A small image embedding model, trained from scratch: patch size [2, 2].
Rows from block 12 of a small image embedding model, named by matrix and row number. Rows with one number within an expert belong to one neuron, the router's apart. Each number is 500 + 50 x the weight over its row's rms, rounded and kept within 0 to 999. All counts start at 0. Numbers have three digits each. After the name is the row's rms in percent of the matrix's.
Before each expert's rows are labels from the 100 images, of 14976, where the router gives the expert most weight on average: "place" is the part of the image that holds the peak. Only what is clearly more common there than usual is listed. The data: streak pictures of flow and ridge fields. In brackets: how many of the 100, against the usual share in percent.
# router: router (model.blocks.12.mlp.router.weight, 8x192, trained with AdamW), inputs 0-95
# gate: expert gate (model.blocks.12.mlp.gate, 8x192x192), inputs 0-95
# up: expert up (model.blocks.12.mlp.up, 8x192x192), inputs 0-95
# down: expert down (model.blocks.12.mlp.down, 8x192x192, transposed), outputs 0-95

# expert 4
place: bottom centre (41 vs 12.5)
router.4 097:491532472422526472421486531504546438497515503468411436494454580502518530561496557520522477467452474428467500524482480547577535511423584483431504545555493536641536533497591560403444459455543489522537505485568530516580475376512433514544528515516447484443422458488459515484498497474559532509
gate.4 044:500500585500500500206500500500500500500500500500500500500500500500500500500500704500670500500470500500500500500500500500500500450426500500500500500500500571500500500500500500500500500343500527500618500500402616500500500500500500500500500500500500500500500500500500500500500500500500500500
up.4 019:500500500437500500500500500500500500500500500500500500500500500500500500500500500515500500500500465500500500500500500500500500500500500500500500484500500500500500500843500500500500500582500500500500500500500500500500500500500500500500500500500500500500500500500500500500500500500500500500
down.4 018:500389500500500500500500500500826500500500500500500500500500500500500500500500031500500500500500506500500500500500500500500500500500683500500500500500500500500500500500500500500500500618500500500500500500500500500500500500500500500500500500500500500500500500500554500500500500500500500500
gate.5 162:506573487482461504378545472504454381464526456489495504485426490496539423500493496468425470517513481498612495509376491620467535539531524456534488535562546501473514469507506454535483492480547468570573528511553500504453554535506537491495524561491528500469495559502479583472469535477466565409
up.5 141:500487506427424486494503421509432471537531467497459500444482489466516481499553424406500501487500351500717492511495490489462513568632622500540496580486569518481474412510499472501435492459521493500566530523506496499517500446500605483480481583513465500494520582495462642466498511472482504497
down.5 159:498492515522500500513491496480585505501472438494500519509567551520490303455419429433483576510504514551523537489487478500508589508479432497611597566454507426476510498471500518508570501517597557506500461540490480488541410485477582497507510538575531508500501552552526532523487438417477595461

# expert 1
place: centre (60 vs 25)
router.1 105:548498488444454481509541572551469475532393457535482501499453527468535504505546537503543534444454492425497537447390527543543489583559579492470544518513474525515519530512448534485458491532503508496598521512548548572581454399563494558511444541461461503459546493485492458423484543499445557488
gate.0 018:500500500535574552501417497284499518500473520792500500475499500697500505499500500527500507500506500523495408500553500500500500489500500425500498471499500527500500496500500463500500500500500500501450518500500500500500500500499387499500489500500500386564567500500500500500419500500432500236
up.0 025:475500504518807500500500623511501500483629549585488452472641494500500375504501501500520613500500542500505414500559500500500491489501500468500584499496527500500500548581500566500500500500500500500496413500500496500500502523406488499505500500516500500500503502392506479482497541469473506480
down.0 017:500567500307503482511500500514500403500626500500499548525500508500500500547515500394501470500469499500500500500500500500500495499500502500500594500500500496500518500496500500500505501483509500500541500500500461500306500500415472500500500500500501500500500500500500494500561531629500500500
gate.5 229:595525498452507486543481502461451497465426422581547495544459501490569546531551466418566520507510500510465527511459503467477575476468503505497461568613464571487587462466492472488461498478388472524521550411464506477513516487444509517520452500527410473553486626487599574513586451452530509487
up.5 221:681573485444503487533411505500482461467391500571481529483475545472509538501536512465608532505546553583449515538442506440499541519434497577502436596532504554455590531493534486482452513466439488511507561428462498489505526486464539468551438494573499453555485527459515543495579403405467510500
down.5 234:501489504489562499482524526485383540533505572523443507440492513445570358499478476496477395475469472609511434499518505502558569573463510508479501442578402497493519527511496484397453468485522501508542508502451505504453544500502419656445484478523489442437483549514485497500408575387522583515

# expert 0
place: middle right (43 vs 12.5)
router.0 102:420558525446558587417439531462470489434443490560528517508383499590526514477462505539427466462451441449406479541453445518544578535538529463512475457496444442563494496497582575453456460500560497475566415437552464489524495448489506501573490604535450478516487516549415515572471498463443520493
gate.8 489:500502500501503500610540392586500623470553472514500560499500499500449537517589562500502588515500450500488500432500405465529469499503500504509391340500499499431529539501468460567500529447513517500525500500469504414500653500410496500494477446647494499500516438565389472499375499499579564500
up.8 431:512500598443509310500538387498500500515533497503516500500500334522500518500533439424486523500500509524458589481500450500486500427505500500500500500478513500622500500500500503602500405453500500481494500500477520433503500500449455483500500500500353520500550464597420522519364486506500549500
down.8 463:582500559524486443500499500565500543451498494500614493469500458521560484500500398592500470510497500500475431552500451500500599492607451352441482500500497441420500500500500578479463499508525500500500428500574500500500374599528484533498664570417492544496540499500452596532622500459319500451
gate.12 524:434534451499513486500577506464486459465500542517512500499518606500499483399560500479431412451509499500434500376494478502503499511500506511595500502496591506403496500507500501482500566485317522445474415448421500504549497419476504503502500492624487500472501500500500469503319500481475605504
up.12 534:479515475479450501500508452475477535522500545498479476564364507496505498559419521561503642482501613485408548515476506601548507413424467506476503510503500498500500457526568500486502473517672484542565545529500580511479492633408498481499595444445397491507508493502499550489435481462548500500
down.12 533:504571498494470368528431502411460500498516478530570500520534455477409472498445504410352463500518385508567496500491486575606542495481487511542473492547472484501519494597521530499504518434465504467445500507525500478587500545503455381519533513415487499423477500492635504388394537391409539508

# expert 7
place: middle right (44 vs 12.5)
router.7 110:402557517479485459383437537559435478462438497506470468410390553477427494466522609491521536457482411492423464515509574488551507560522568462481538479456434520602534579473560529465457507488567556468569458547463524496583483442461458474559566572475445468447522574542479488435462520490462474491
gate.1 561:498513536511327432503499613488564498512487493390563515404514493510503493497500508508501527427447508512385612431551423502490475499533485521503638527534451543521533498458512421561503491520534527481484493503495508514677556454492482480511505496485606501366478496587494498553425536510513504524
up.1 594:495505500521323420512496644448594492518487466363533526422519481501562497498496508538500635392508542510398595384573405517478456501501480516511657561535423586560494501407537442558504517509526510500482500498492508512601513500480504476511522502459541503328481490543489506510396541547510493516
down.1 660:521500400464247511500543524472502586545482383653506474490522491491456617507500497530573557425466507467508508494500470512516537411503475500500446522454503523456450473488516595497498501500495587518537493512483499448382454612435415595500445539501496501503502470570500501530483478563501431439
gate.32 707:426535456393513501550545583518453635530626547456451579483509525540438485506525531501406403448412531541503513524494500467515500500535538460547478611529571473430549474457474520504504555530533489523496596502469533507526502449470573500495470504491587528486500498504494388519407534460442476580
up.32 689:464513587443526500449424507473551627528556576401459456528520572498529492600556477565479444490505484503506485506501457477516498495534498486627507539422426516468574581504462462482582594478454577564480547509498401447549451362520405489443512501533600532526515509503505551588496441491478482472
down.32 735:637374517436423505533491520496505481495447568534612446518483537374424469457449500499502405501599483557474501476414504465577543454500491522670412565455460438462489434501490482453511469567513519482494499515510556440402497494413536488526480555440484563522497540547540570480511500520473462540